config.yaml
model: "masked spectrogram model"
dataset: "Morse code for random letters and digits, with fading, noise and interfering tones"
train_examples: 26041
n_mels: 64
hop_length: 160
input: "log_mel"
win_length: 512
method: "mae"
mask_ratio: 0.75
loss: "mse"
encoder_arch: "vit"
encoder_norm: "layernorm"
encoder_norm_position: "pre"
encoder_activation: "gelu"
encoder_mlp_ratio: 3
encoder_head_dim: 64
encoder_fused_qkv: true
encoder_bias: "all"
encoder_qk_norm: false
encoder_layer_scale_init: 0.1
encoder_parallel_block: false
encoder_inner_norm: false
encoder_drop_path: 0.05
encoder_patch_size: [32, 4]
encoder_layers: 6
encoder_width: 384
encoder_positions: "rope"
decoder_width: 128
norm_pix_loss: true
decoder_layers: 3
init: "lecun_normal"
residual_init: "zero_last"
optimizer: "muon"
muon_scale: "match_rms_adamw"
lr: 0.0077
momentum: 0.9
nesterov: false
orthogonalizer: "polar_express"
adamw_lr_other_params: 0.00074
grad_clip: 1.0
ema_decay: 0.999
steps: 18500
batch_size: 128
epochs: 90.9
lr_schedule: "cosine"
final_lr_fraction: 0
warmup_steps: 370
weight_decay: 0.0
adamw_weight_decay_other_params: 0.01
Rows from block 2 of the encoder, named by matrix and row number. Rows with one number belong to one neuron. Each number is 128 + 32 x the weight over its row's rms, rounded and kept within 0 to 255. All counts start at 0. Numbers have three digits each. After the name is the row's rms in percent of the matrix's.
# fc1: MLP up (encoder.blocks.2.mlp.fc1.weight, 1152x384), inputs 192-287
# fc2: MLP down (encoder.blocks.2.mlp.fc2.weight, 384x1152, transposed), outputs 192-287
fc1.114 098:133137179134141140142130173116121144100121148134106140136142180152087130141122194177156123123187189173128082132068045161138151073118122101088130100115139121144155100113130167118160148065110158086131095172089112112120132117179103098134157105134090113115161139158177128137171171165101120125
fc2.114 101:148126120096144168152143133157195106119162096119120055143109152188134121167098106125176170078110139134090119074109189077153192167131114144129127121122140144118138096146121130149093187092087133148095190110209124095149114135065162119146100174149061119172105131114119181074135186139155134132
fc1.115 109:094166139101180124132129117112083139112075124151054114132149152149124091127189093064177141074137115078128097124166098155075099103112071144148101138124115161118189141152111089135120152101111132148159122119101149150059163217147114130169158139168050146115128102081132130212097163124176074107
fc2.115 096:152113106084110138146137080096091142158084144098124171107132168134087126109144086135048099148149123101138090144148142196154138081157160124151138101178176160127094147053219137115077070112173111180132113178170136057132095105112098126157129088149074123090144108136095102118124130166148114116
fc1.116 065:136143100111095102137142133123154146114152110131155131133084144100174149112174121184100131143107123245115082150098142111100170078150135122175142103076137103084136132143143150153113159117108178156133143107093074111081099133080098180157149098092107111154078151078162108197129084125128139160
fc2.116 066:100114125109127061129129151171127089108146158152167151102072049134223186155153149146117138074150090094086082115156188134094136133151130130102123104121098118120139142122106140112141116117134138096118116157094093167136084117115117090144137089145139133106135169174116120163123084074128136145
fc1.117 078:158127098138138096146122137105192085151168078137132140145152082073142176210223114129170109151113057178103076114152146117104140153140145162137139139165143192149069126114151147124157168131105153135114149144130085155145136141104032143102128086110166060124149149105125121063098115131089156147
fc2.117 081:131118141105141129154117100077164126146208145111135137209137122139127225167166130113150051111129099159172089159145124133096128125173128132121159169172127117096138147096145106154126102172109117103149125106114152188157174182123138109148172109120144107133125141155103173108086163112086116090
fc1.118 128:159155148178150140168189127152070196186126164071070140110089141197113107113104157130135118127113181123137117162175108152101104166067062131148084149093067150098143103080084118157162143147166126099126100151175100119118095133129085148106166079136082154121174158088125112160138156084086144129
fc2.118 143:079142176143083143146128102078118186088131143140143167144137120132132138114125123133092112117125085121165167133130108090140100162144125135146193101174146099168088194147148155080180119126150111119075115156150122075064137145148161131140132170157125171120095159178125163139161122147146098130
fc1.119 058:152077117116126111145145104122153120139204100079142099130118068121093139091123087167110116069169191191080176127108141142087153226094116139145133166168114173099127157085141156185106161146095150114107140151152166164140111105100088121103121205132140157080113084137164141144117140112159098093
fc2.119 061:146064184169151112145138175151097150110109126145131153118185129214147134156116146125132155080097057122121142136134098114149096102130151181104103159146133145116157134068149095149097145176159092132155150138106059126159134094144115106193079113156148117153130132149059141190169149094121121104
fc1.120 075:115127057088152114152148157135143122084117111118094094136128134179198099169116098141142153155137145074130116105103122117202152178203150189138072063144103143142141119117154083148154049121151147154066146171167133093149089146169131066105124092102214143137115140125156102099152150167128132062
fc2.120 070:101133111152159122106113130173075138113145130133173108128143142137097127172149161095098125160069155073145138157081109136029150127119135129140132114137143142127090143062151143121090098126082131153227085046122087116105122141143120148098177146129151126117124166132125093149139133116178138071
fc1.121 123:099140124165115120060109112128080194125112119123089118097156172075077173123144131179096150071158135123210170185084143141132152142166069129141154060145129142119109152110161050148122117079090120111121101123129150133141074146141135167123145131106215098108106143137201079133129083101161127099
fc2.121 119:174104109158082178113131110097124128170092128148093123134126138087164155126145108114105049129172123080132119202095103127159134090144165074120202076142144143087149168160128139114105096065070088117132114079138131126175152152141088078057111133133095094123156123076130119136133147128089180106
fc1.122 018:095145148079083145138086161096146107106112091100109123201075162143123121120180119168142094119155046136145084164112099138107157092176055102142107127123156127098168111130137117148159150145190056138125116139113128109147091140134136098106136124094137124143136100106102164105168163080113095113
fc2.122 017:089157163127124160104146144112089078141122161126114134165112134130144115134111080109150126108125106072143123146156151156131157125176109117092096040162161139106148148124164141150115083163149070137177117124089154084160127133120142151147088130126106163095133123126174104087090138069151143107
fc1.123 148:148098156169110112072141085117139143117142151156147113106189172107157161063096171134171073121158128113065090167133113200101133080186086117159068076129149151180194159145129086177139130143144171118171111089142102109123089108159178153121085173124173126105157104128129143101152129110127105159
fc2.123 138:091136195146152156086142127170153095077175148161140117171143106146129135063157110117095110163091152123151179160202078067149144099155088080118110129149138111150095142110104159071150197125076099148086128126093109122103158159116138122085160115100087088098187144117125154090096143142134142127
fc1.124 080:130164047090119145125138162147139132139149119102126134135083132167159117099070051091101120144167063140088121117145154158156092150147126155145161130145137144128111128141148091142113104044111111152175150027102074132111120120146076160083183113163101165184105127094170105121102110125106103094
fc2.124 080:125169163160117156140143089144145107102110093160107123142163138123109095098141158142125123167098109166092108106098103137178067129094111120116116079169094083115080168175118107159156136086108094121080153114127121134083153152088193093141116097135144094146150157173076180106103105177218103171
fc1.125 127:135120163142125165206144184180099125148129126145143107157086125170103057091111176192156252102073142155135133166173160144122140097110090123135115137163166112103109112157085065182109175188203145121075106128172096106127123158153057132154142083132124106141146149128148120145121123136173083153
fc2.125 113:149169150165104119066162184140159091097114137170131148079126166099167152128164110133073155143114160170152149179078150072189116127094164166088098119132146104093127139133043141127176160157111163139138157166133133150144136145121097183089096104118141129140123094122116174084113149149140168182
fc1.126 167:148122109149160098121088097095103047181160170108139149131159142149112109150146129069065069142148070160071115103154120113138116087101138145151130146087109122124149091143140148116102075134149131129123107162066095099097122144149145095150171187129097140148155162101119104120139098151168106200
fc2.126 184:141144128130141092172098121148109069142110171148095114048150073155098185169117117158098141158133161127066108098081138149140085156169115093101122128170172117118086068104101136076103063106135120084122111116105158073174192126179093144194068104111186139127095083145211156086101141116144078137
fc1.127 093:123142123107111141139155172085114066127115141171073138140157145091139156115135146145163157135094059166155126113107122150194126145193118123179116123125133079148112097148117167160115057129138082161151117103153113058096170151119122103115174186058138131088097179184096135161084126043097093122
fc2.127 098:132096121108153175165099111133150151128112134094125104131144057148145112047154144119126092177102143149095157109114140165159172156106171174166124107100130141129188160127083065099151122100147153098131113130100135203162149079145092105125127133109155159120112123222127114101125124151131153120
fc1.128 061:127085121065184109047139176135160143096084073121121132143074132187122165151114127131095100143117143031149112178140066135175166162141127117100065153125127106153164185129140145161078136105133159143144119114148150123187135092166159101120131110080154071113088171158169147121156103156102099175
fc2.128 064:126167186149123106179139106095064169178157167150140138176204117125130141109127093095114168128140096149109137164114187097101135139083076105139156128161166144201120138111145139076118136126132122067193129130137152164152141119151135161150160083109136129138121152107033133133128121077088153167
fc1.129 091:087140107170095079193134174131140116124145094163104170113086172136150127167130137152089144135051116087108159165112159152090085123094113077119119180138144108118161111139097114136138160123127092096140095114080134127146212112111142080093115114185139155114149130110163149128144069113157136094
fc2.129 086:111131209156118126168197184140070097187190093192156138132099157148122047160173131112117166128127093094123147146173125165141130126150140145115093147097150169113111122159179127171130164147141171114137112123163130154151077117082156091124094103100137080141117117130140150098116116114146152174
fc1.130 108:124093110116171127095149125206114114180184111127149095091158133051189162062107082192151152153136125108139119181166140106135161096126111124137116102132102104130095112143129213087091132091136123122083130146133151108115074177185111121056164133108135132135146175167109133081164131178157118154
fc2.130 121:155092132127107185135142150125092120046139093127152081129192135168138146089117102160113156107172158113133150185142150165097124074117106168181132131169082086163096160151130088069101071165126132121144130140109093149107103124095233106128163152091109117148145147161128154113114127154161049101
fc1.131 079:153107123128090126103135180115096135140164148108179141135141133035158043104118124162138187127098158121103134127117140142107158101156169102105118098077074091105098152099095114110125140157158155140111110132137151157104141169105135176123115074129091063094128162175118131107190129126174177164
fc2.131 082:117063174141172164088119197085137088136103118175140115150135127101084094115150220100097154222163098171117120160158134194145084150138105124119083168127093122126118157091169088115105145142150091069147070170114120145164114100125085175110160125087109126131081147094084131126111123135176104131
fc1.132 086:099088187125073120134084157134125107134136095113106131085132106133067147217094190140140166094134026128174145149098094119135180194094086123138151153131121167119154133114093141130159137110084156123151192179154124061104130117124109118125189119148190166186162197104123112133137127117099156113
fc2.132 083:166125116115114084107176122095132060090161088129118108099043097136154097159145054137139144090138109181156121104142098108108134123182094160106179135147122122091125161158118071149137089158143126147121114161125119072143142142170109141157099110177123126126117115060095117156124112132135137089
fc1.133 119:117126156121093201182167122148122090155144104134119125138139051121111124057147109168136151091098170138173166083099133140141082121183132101106044144202126142120143096171121127114097178081115069108105119082111159100139168130084089171142171120117106073124063103163179121089117108172179152148
fc2.133 134:152180140123101106123165089073161059132134098127163123117145090107083090191137129120106099157107088108088167030052144076102154175118145096105136141090156115135128112220177114106130095152101170114069122134164175131088112171165130168164059119120159134100129143177091140148159080104093149168
fc1.134 174:081197164154173168143077152137125129097103086127135090088176143158110186115116158099121128117111115089154147126195061185133128114133135133115070124132106189116146146131117099106159149125166055135123143112087100120147155219160134106123147107137089167055093121118143138191107152141175117158
fc2.134 134:143097067074101118149137083095111110101117154143185191107090100072118114145053140089128112205134149152126116199170154115127131144146149139143144093148144141101160168120129093116102088161129112090192099151137120144149094167082130097100126125155097149102139135096131114084095132125147116116
fc1.135 056:134129131129182132095145158131193133106101141174163140132150109132145071130122117124146190098123095095147148150101167101105083114109129144144056204137128108134122149146098137195104136199116130120083173096086099057076122149113124090078144136112146052161215108119158065126125136097144115177
fc2.135 064:124122142106155153111158199106109148115100136143145139162151068147184164082136143167111154154179125143086138105148117080088147188119151112131154113118122151094168136109112127147089149241064096154158148153089127137177101097149113131144110095111148159139131146132093113088118130160094138121
fc1.136 140:097141093134101116136095131175116135181140121097136129128196162149128134128136142191148109083136138138161105145158125127124123111118145141143112088154135099101178176078110075100161101163138157065114115160124106105151141144147134124150180100128087082043128108060130150200139126163115124153
fc2.136 148:127136161145114102148095141158133166086093135141101142139146093078185153178146137151163161124117112113077071160040187131147167132129148139114091151132115186118122159116126121155117122175125100129209081143109095154155137092061169187095175167150072103063156126160105092143138115123181123134
fc1.137 094:098116097069070067113099165168131111147156164067148064065157071138156098132131081098061111120091129136116117127114133128192116154148172083155151182121182150188160143085164138170128061094121155119122156104130134094107185165125082124152117087089156119132158090133117115150125122137105163150
fc2.137 108:165056123117116132095159176147143159134124130045172161093215083216086092110153084116161174155137157098077130113153122094188129142080146126161117142148112109128121130185178160121072151047123136118094099097179118078173131168134131131148096149168140081137071158137170057122135120144091140136
fc1.138 023:075173092082153161129178129177074119110070162126113069122087209197156165096128114157157089118150114072137093136092119065078128166108029107137126151115063113169180144101109089112118118141076102118103165113118141140189101126157074123130128160097106109131109153082097185091208155136180101147
fc2.138 023:181131080114128143102092105096122122103133152112132154113053137099115152121059152205170148164110073090134128095094110154148095124160103149142087156157120118122070138136094146096142114109095105127084077143121142169113149094109152148176153106152153147195169171100132191127166105123134112091
fc1.139 131:181129096112121112106183072126137175179158130148129115138176111163154083192146140200122114107144151107089121122171134167116115146099173111089086119197154140112100125135165122166109129135184078118089134118145130169139169097063076174132127103166082111129077117155184158069136132121148066154
fc2.139 116:155127133098071115098129149138105101104099105135110140106143207169155135136123129134124144158130077110120141161144113124145138150155093144081139093069097129129153128123136185106153177107114172136091095159193142145144097113127139168105105155104145114157188158158100138113149062144131173112
fc1.140 099:093177138122144175153117141142171144107099116159113151187191083139144165068140138148119083091129135118161165139133134115132143138086166141092144094144152122093140074175063137110105150106127151118158080121102131190079117110126133146073182099106160101153169108104157111155081155136133154167
fc2.140 100:149153142129127087139153154119129116113156139107132174141071114088193201148155119139064097070062133095122163131117144090168138126104164104107107069153164092117096147162129065141153107170116171135114132155182135156083099115120169177091122114113109119146125105148118155133172101138160087083
fc1.141 137:117187041118086146052120158123140117181111110113107151120121211102141216113117157101108165130116130123089135155154146173117119091118100107123132116106119142169147074142135115069087070067099107183183144074102096174083096134078087161118197115108120128130137168118119139154107156137150137136
fc2.141 146:106083158083153130147108107145134080117079155162083086115141073076128145083172171112112112135171160090156077167026112171127142163080122152127139108150151154105090097148139111163110112105122126142156110123141181181149173117142169142145147132089175161073143153129118088092145160122107122111
fc1.142 074:162120081155152133103092120183139142150096119144126139080126137149097151119151146145116091146125166053178140156096136136153110131135113165183067209133102108135143103149090121095168095084071083138117154111113126102090140140081154097198135131138103089125237170146147163130107120095127132183
fc2.142 072:128098109115118093138115151061148095117119139148128118081114151110153142183197136096100073119140135124109131111140145146051122162127152116113171071084125157090140128124131120132087132184129156145162140123085121200125109144162208060092169178166148149128119173095137087180186138126167151117
fc1.143 075:133137131147135130070118118162093147103159210176140154221118176152130166148033190096111092140107093108135156128153119101096116114132120096133100160116097115095113134187192113140186078140164113151181117082144160108157105156137098167140119137046125166095210126110084103164113105119118115150
fc2.143 073:141153142109159125207158120121126114169082142140109165146152123162088154089098067120150141118114117133117123133106134155120137108148138044127117133129174123146133136128102146098136143167160141142106117110154087061147080091137077092189102143151113062134069134117076132142183105159157121182
fc1.144 117:150132115083096212164185136130113134142124154180134119137206171110076112141127182076128079099106125094145129088091110116183144159104134104118132143126112133059098141133176180161091153151149118132133124160148134097113119155185121176106101056151120113179156174135152135152059128127129142107
fc2.144 121:136190133145102131193113133132144088119113111141150159130138148140141094125086141092116091080112146140108139105174147080067123135102094182095095179154137088118149061097164111166143064141117133096120148088083115098137106068173079052104098144080117112145109078144121128057134162134117148095
fc1.145 097:153136151110149108135178139161107073198117118132176123122173189116154104115091189154120101085154131098094215150167121123117134102108120121128149083128116135107171089078139188111138091140108126138130100130081135143112118090148131088175169118153136139129102209187119126111099136151140063105
fc2.145 114:158138100227083104153155111144197122094138143139196139146134133126120104137173146132141141138057112115124115104093130135169095109128163152169160187141203144141073130145114160119114138158168149087158118119148161116170156096120067143125124128135144092107086119083138123119159122106129110172
fc1.146 095:089121133151173140097108083105126156096161141076097086154117166139102184128127142130165144142099121120175098131102181130160198141154146146113129153106110067093146101119143130070142110131125171145160162152166099095100151172086145175141130156135121142131096166111132169136079175192132077144
fc2.146 099:113137107202118148140135152128067098167150148115191099167102087134109103145114179104150084101185189027170077137134089157112090093112150103176120105111086098154095155105152170060131174121135094144097124093132099120077107140161083148072170138162128077111119145125124158131149088128124089106
fc1.147 085:089105119196108126182126087149154138184142089131111135107114151154077117072076057103123095124134166139123093122142110181121156152138126190133162166106146122168134087127053113109083129166121089106121145123169123126119130110109143125139111145106099167101105170148120090158147074094137178127
fc2.147 080:159136165204186167090145180146137106137153118147152130117111088148134104106079152163125141142146172139128075141108158163109101098120139186088170170115131130106069171138112106166136145080101110113159091176085149135126172168128127124124094073140088070082127151067152125055130097141134143200
fc1.148 077:170141126105163160108145111169118127101127080144151138107146119099096131104120124131097106085137109182082081203155135166097137142139134160098099161148157140080119071190063162163155161168163124098166160149125165114123090116117139129133180109146154091167131117114122125116129163136149122082
fc2.148 072:138201104141189074144160168157187093157154158145172104123126126098155198080118130139099123101136079154116107184121116104118122101088160123089181107173136105073151084135083145132187098151161156122165146180150108078142119128090119116106136130124112065120141090132108134153138168118160166088
fc1.149 024:115109101093124097182138162144160096133140124138152176060089119116158142127140169188123087094091127163138146139130095095095158153079123051113120178101148139111128157105188137106119143104078165121088100133090055128117082112133199069140143107108148138173140120149120142134136103122117107105
fc2.149 026:146052102117146144120088126161118122109166145137112106078094128124136119058116096127142145178137112136136128063208126104148139112160130125084099118123184120091121111152163166115107133108076180070119135110110141151110079165132165131093105097129121060108036125126096114121131060099092129123
fc1.150 083:158108140122203123182121123116180109135130118142111058102115083126148079181144198131075090130182134134127089132123130143173123088156116122136087151122103070068068129190134113183140122157140119146118100113104168106101084164173143154185148144099124162142122130100109139208133140129122162123
fc2.150 084:087128081130119135156079131167115182135161170136087141105104148102103114114082120148073145235084147139137146148098141113119182190155104083128066107107083072168098108093162111118154115105141135131134135120124119082171142174181199130146144061124134151094091113136111156102122116114082115170
fc1.151 099:098191105118099118163113125128040090150102129092109106067071126143187158186129097178048174112128126136170138136073120141109128137102142132092143176126105073102152152213067110100151139169099148153136166184140130174125142141142128084155133102141136125119129206166133161098079155120100150096
fc2.151 102:121102120096135076119150110105137101089190127158127093105141173138144191053147135119079052155154113183088118058133185167124117159105115140058106119168172150098125094080107117110113082085179117119120161179082145186157160111181137192142130181128134144105180117120132076155145101168145112113
fc1.152 149:120117040120168144151094111187182116136107104113102126080124117142112098091164179135192128101130048163073130129186094159111074171107138097120113108153127176111137098160084121082115138170158127114158114131130133090108183146156115118148118146103114138131170153182125162082158135166126165150
fc2.152 146:133108136137096073138130182160118136151149110061161140094118148180126136128196151156165111134112112103177152116118138113099138174128120158208153141136085113052115122080130131118113107187181133143145172136127149146145114115116126141093154040150140159117160150153118148122167134088085143110
fc1.153 103:153119170142099164142081143127139140114105148136100148178087126108099103152113111093119167147097132135147105112146156111102105146118109112154120086100197075162180069124148104075125064134056099099146136124120102111185162118089174169121139159158129098148119196063191136111171075216119175132
fc2.153 103:167193217178101076091115142117113110059150120102115103119075119155120152156176192140140083139130149133156102126129148129144157107168137073088099214112119153131120116161103243170105192123142108172139117060170121132138125081094134109103095088128112128079114135198150185122171181077152115120
fc1.154 020:161158139076129112171098126124164105124133133117160068108086113187147081182115097153112096205177049034075175115142161102128094093178065123118136061145078108173127108104210083133185091095083132155147142135121150131167121110163122170127174160095117130119133157102120113155128140108148161109
fc2.154 018:172098121091135103098121125172142151140155148112159132125165158069128200169125091155139175101141120085068126154118148145081055143117154076091089174124120092102182168145074196135096156110219106155147105178108162070117111107123128149140101114187144119199145144095086155157156140096087172102
fc1.155 019:115128116131106142111146136099101105121103152106116119114106167107081055091091136107104150106085037133140144107156122178132160112135094113144140187096126104171153073178199133107198121120097165126131114158110147154129146089139139120133127187113129096132193087187084112129162184141112159129
fc2.155 022:133107134083096096126131195108080117169127160142174160055099087144188143146099154102180195197071152133150110223124100157132163127062116095091129133128092105147176131134131101160154045131133127179143082154124192141134090203109055116140158149161187159137100086151123174175104102120130151135
fc1.156 044:180159120135086152147133081125116089164108204142127097106109081108167098114188138160057145198117116100141173092090115133149133108158107150172123112128111122125124132116171082131063175132132111132135125202134116127071145108195136077109156106122123127165129111179138198165128152171092136138
fc2.156 045:136175156129153054084147107169052157122101150125122166146173211088091147095205156154085083056167105197137114071096145126155145150060134142129139144186139139158120128131057108104131103087148156073112109157143109096083096108155160135088094145082114106171068148172146116013150153118088158160
fc1.157 134:135163105077110157166102113115132097165106131133091119123146161144102124189154131096147130105091109096062136162158156122119175106097102135101089175053187159156121120124165170121152169137059179135087103086171102101161142167115100103107150074163158160110166111091089095133179151094139099095
fc2.157 118:064167121103120141102170136105117072151175115139094134124102088133102181122173124138069120067097142111148203128129130123145092095159093133098114147087168189160075070103139152195118108145152117149155120113145103103153146104075164108143112118124133123128170130122175174173186110119164255132
fc1.158 092:111119106163105128091137101153141144125153054091071182149104080134207088135130081128047181155156118069121109138196126131098115221119118111147107135122163130117106126181140113083100131166066136129136156146138130102158094127155166083076096160133103159157108085168158099160137127093143113141
fc2.158 104:114134082121161161100167117078119125136113133144126133125143186130150122178122128126083164156148105054167112130084115078117114095127088110092169113128096152114075174150111121118072146079068135119174130100091120143100095106117143143108102146105144174153136168115144153122114132081099104120
fc1.159 111:141076085081129113162130142145094171120106145127137150150116155126182090094129121138173100189112080147124112077142053157125135109123157155146126189122118086092133173156146113095140156117127147187152167135101139140129147080128076147167155107169170190082132132000187119160149079130125080170
fc2.159 121:108106120109155176142134131116107082138078127101105103149182192104102117185144123133134139099147161035123100168199143134188158108151052121109141143168097170130174189163169106101142130116177116169135131137173138140100157117111082126201152146105049113116065090132119176172190130097162170069
fc1.160 116:113120122124162146192148109140209132122104134090099159095141123118100158108106157160113153148102150108084138089194115142166111154110131150077096142142124108152105148102124104111145147136144209193159070115146128114152159112143191163179151129121094205150113137163107133169173130125144134131
fc2.160 113:127141169120149135141146232129139113112120142140110100062082064098153247163092122180115136105167090089114155115198123131079113169118072087118102115131151074085091171162119142139119123137072149134146154124105128176128088144105133114115105078115100150144101088130077088106132094116172126123
fc1.161 096:114136164107165112184126177113106089162118107125113116141091148135096140143066115068130114118120069119124156109108161172157074120150157128143085155136161176096105161159151128117102155139167138163192158105216128151060150135121107082089175075097133120176116164132078176079121114107172110100
fc2.161 091:081120202077134149097090166152100090038089124165110145104133124097149123151136152110146164137166142162146130128127139120129156167137141146110143105139202117127135114179158133159132072099100113122106170143116134178155122154150155098150139189091127105118112131120093128150170108109147149211
fc1.162 061:112122089137164105129161127178155154134161109093133144147167093109172111151096155119154105128167147108120148142126131159122167071084116179132121158130070173205157152114095113130143146099134083073138135124110096095122100107092133123074185065129097119146104085164071141138104161127155160135
fc2.162 062:112198074146108127144224103105150141136140104084126079142114103151143155129144107161092128116127111093114134113176160034108115124148110082052051136188142165143112139056093167111129187122135140154114101096118120173121156086162130167145121125155111123158089101151162107120133174080125132121
fc1.163 117:159109148051191110152200121216214095111108124096146115128127093140183201107100189091130138144111075127187165134137107177087158191101129115086138148153093146138114100123087131115183157155125115159050064170097131146152094089138094141140125150066143135102058138133109108093130101125216117122
fc2.163 134:148137104102141102105056126096144193121118157077161126147114112111171084161141154090062162147093141159100133147113148120142156108100120130071051169177128137121170182138126102166185123125135072128190161116109147168141132054140105153139081112126153117082116153075136155119081130084136130098
fc1.164 076:124146107117146087166131155144104122135086126132130137126100121128192125165156071132098076112101143092117105145093104098075111090180161131094115199165129096144069181159166145088150153154185096084190160158109064164140145201110155162158136065145133160067178211128187127114101094108144133185
fc2.164 078:134114133133130163142074126099081105109133117158059084108192173152133126116102109132122104162173120109122156173081123152162110162134074112113139141171160134072109157134111145166160112137123064152163140148101118112090149126181044103134134119164093131115144052155154155176147150187147142083
fc1.165 061:141077128154131107135174112159090143138086145105098142181157155156116196123144141103087108118110115179056143129153201126116128132178153109156115176136135156169182136138097112135187159084115122062137134142137152076183114073077105144118117103124141093172109148201088120153171111127109137138
fc2.165 062:086135174162174160155111111150151121144143167093140133150085111170127201151089100149134121097089171069152056105163125090145167123094136138113095134124170148178150075121067141157097063080126114175150129138099103101101157122137090115152158140099133111117147144027153169113149107137122078118
fc1.166 081:088085161180170187103153080162132150133137146136118130155097102164122166087159210084120136103192125103155161146143095124103148158107177129175158091167097165128176082150133152101188147118155145116100119120140141130122126121126070088135051123116176055098096081140147086119111113142137101143
fc2.166 084:122144135094153092159150102078098149119183129105213124083146142137118092124140125187145058119089122147159096162102158117131083102097101102134100153208155060082183200126118154107085075043066076155141058153140067135150136098213139131105148156152112097071155184170146158116153077129117205172
fc1.167 114:132142118108194118068085179145122108190068136126157180098140146137174066107061113134113121124172109159090131112116149094126170167092121119143118096163115164155110165143123122133152099157101176077119137108142113127179163131145168116145157145112091127117149128132088132111136114046103141140
fc2.167 123:186081123090108165124150122100139129102125135152080134109127109187182086115145129134072184010192095065181161091134150140142175115119109142131151074122129138110141152152129168073094120191101110120140114152088111145169066129123154125120177139110108072105135126183117147050096114149114123034
fc1.168 126:112111131130152135181109107142170145146092122095156167137087113057141130106133126141133073120108147124150139129171147137128156107114134133118139201221110153117167151122133118137092096127098125123123118180098105134139159114153119159099161118127147125106128106201152118147121079100141156156
fc2.168 133:053152129100083170207101142165161149126122128137051112153121113128150170171105107119091091164143161117108118102136183111125124142117154150094168153056156128121154114161136226064138162135087146157073162137124147061121180156071115151124173135129142082117108115124120120124142086104114056161
fc1.169 129:118129131114114185108121099131150139127104109113133134153187118143079110099169115126109120083111148089164141106025137088183108111184121111117197117129124152164099121073142148082150124142155127099081115104181074103138163171100173114114115163124109148137173111147097104109105195164153058160
fc2.169 152:170124173158134106161144161073107138090165095167135103134121139149105091147135157114142141127131202112081132129104120082125120124132132095088111152118121072096098167118164149156101096172096081097166186104152186142118157143163174179103090085133157116182154184123078083131176097111158169117
fc1.170 103:083169154151164129162157101143133157186134133079150094090091119137155157129100127108073138106120119108164157118101153133096119099076133124089132125177144105074134107143138122079115084107101176190146149092120141107141138092192082137144087107089116180130121158100170124139132096155038121122
fc2.170 110:094146109106168129106124056118132167110090149155071114189087146164115099145113056181150173185108080158099144140173146123107169116134106145128135180151131148134111143101140150151156127114128130053133163100151091123193172133195110126163106071093119115185084206129085154136129101122120166109
fc1.171 175:114128120151165071170133110062178110159120108042036149096115113163113127121181145228116157151150094072152122138178141156110139122102117103175129158179117095119145161142112113118139112112178164118179146157065144162132098155159164173166123096101198135108141172128144161104136111113151110096
fc2.171 152:138126075142123135084141137127105173113091145083135136112190145146082223152065148085121093115143140118128166123135131177175129152083062125142107125118108127102170158180136165155166061122163139188200175105107105144159158118167111105135138117124148110153142106123109104130128153101109140074
fc1.172 115:135138159227094112145158141181117173094137188189125131091123148080107156155113097114121149092090104081115167118137150150110152137119204169080131088208142123107115120155122097154142143118145167093119130167128063163145166145105092133170143113057147115115120150134070109183145171077145106107
fc2.172 112:091147135186141126131208073107145130165089156161142189135170145142095120104082163138115148152105132130125101161151116132135147114110165152139186131080156127111114153132106162177157102159139130152167153137130169096106136074117169082129165098139121117102111087200106136079109137154140103171
fc1.173 088:125104106149132103181141130111155163155107142137167088118144145141165082143137123154115121109167105105138147049203049117081195137087133175145151093133146084134102091139124138087129123125141101150117102117105056098097028122100179162054144130142097101111041081121171136157108104095155072138
fc2.173 095:115195179112095161105162165091146166117126151084112112099185125142161120100092110079116178173107107068095082087100108151161085162004140116098210088100137145115104120161085117111169142175082100137110151192129119124134130199105146116115149186069142106168104110109159152172158120061105177080
fc1.174 064:166079066123104116155105110046085184124108108107127134078110100095062134182110138145151137138108091188156169118165136088150062147151148107074128106083109070121151141117165153153206144135114111085129198184085142110127191128138136114153145063136130120128181113148157124098110110065192152121
fc2.174 062:098166135120151155119155168146167095147150124141148110151154171108133099154131138113082163130130098171140079138093115098138186094101112143053191077139157052207109164157099093119132125187092122143091142127120195078106098123084108120103178146119110220135127093157053160132069086110084149207
fc1.175 109:100132107121134148148119127179132143138144102166075119189118151098184122110089147132127130141133087171108134156192100163129179105171116112132160116149161134159125077124140109201142125097102070102153161121111117049127148179127174098164150101135134116060175108149112101122157109127158159065
fc2.175 094:109162124146122127104153108124140141130212117130189139120111147159173101099085108074114195092156090140121115086093104097155128109181074074176181178152160120061101113130144112177130162081159133163160133123142072150071149117138178136086157188150099142161117127126119163149155132137069085202
fc1.176 082:091059091123163127152137129193130167166069192081090108064163117123172154135116148139135136082116076139124133067120110086115134101125130098146119176193109111145121221134130173098115109139166166106114095180196104101159142135130117164126150140162136066131108123086121158115118113109104121105
fc2.176 081:185095098150146129124134143177072118089109076167122160059125109108198109125167117054120144104096154094138059062138129122130131147134134115121131115107099151082144124144145154123102083069076137122152123120175099155097177135101073154129116123141149088181060154081134185082141103134156130079
fc1.177 074:153109142107166196142135126106098136107118143100139111196108106127098121175151174129098091135164147137166146120167120106162132096116111096097138131130144112097089144150077067159164088117157154101100117131108054083098070126128105120166106131153151068147058128160083134166137114092144047138
fc2.177 071:097101139159132129173110174110124148111125120059166100146094156179123092168127128113125121137133079134150203103131160088183164162152156122092144123134113146106159105126186131113126124079103121085118118177130167145070140199135167120166103151109140117139188068176119109120086120095101117179
fc1.178 059:109136135173144167199213170150159119166148112126115157137139115138136128170135085143082106106097067161111137126187131155106126077153167119105117109167096143149098096167135077237135126129087124157179089176203152071062127100166139153156117100168121093172126152122181161169139153158076126124
fc2.178 064:189147166105134076130151159088120103097141191119160116128137083075106160151135083090134066093161144132109137117108121109093121188155130141136131114169160129127139144095099137138160110144114122104086110114137121077095125113088177057152122136081131219153129128091188118116142097112070165087
fc1.179 094:178090068091093121057119107126101172157182083145101148143129151116100126111131128094120135149173177114133114082147117163116096189145122096133150094190114149061148061127165114093092096124182180112104078118110121177113107168190119171082136110109167143111130115190141085156151131104099109141
fc2.179 105:155115116213081089126171115072085062072141099136134162125081161126113077134142106130135171097141134091110169116117143147145120132130070084146160146111208137116164214149166079165158117060179114097117123159100169163135141047159117108092132104159156217208114106177134146137090126089107119196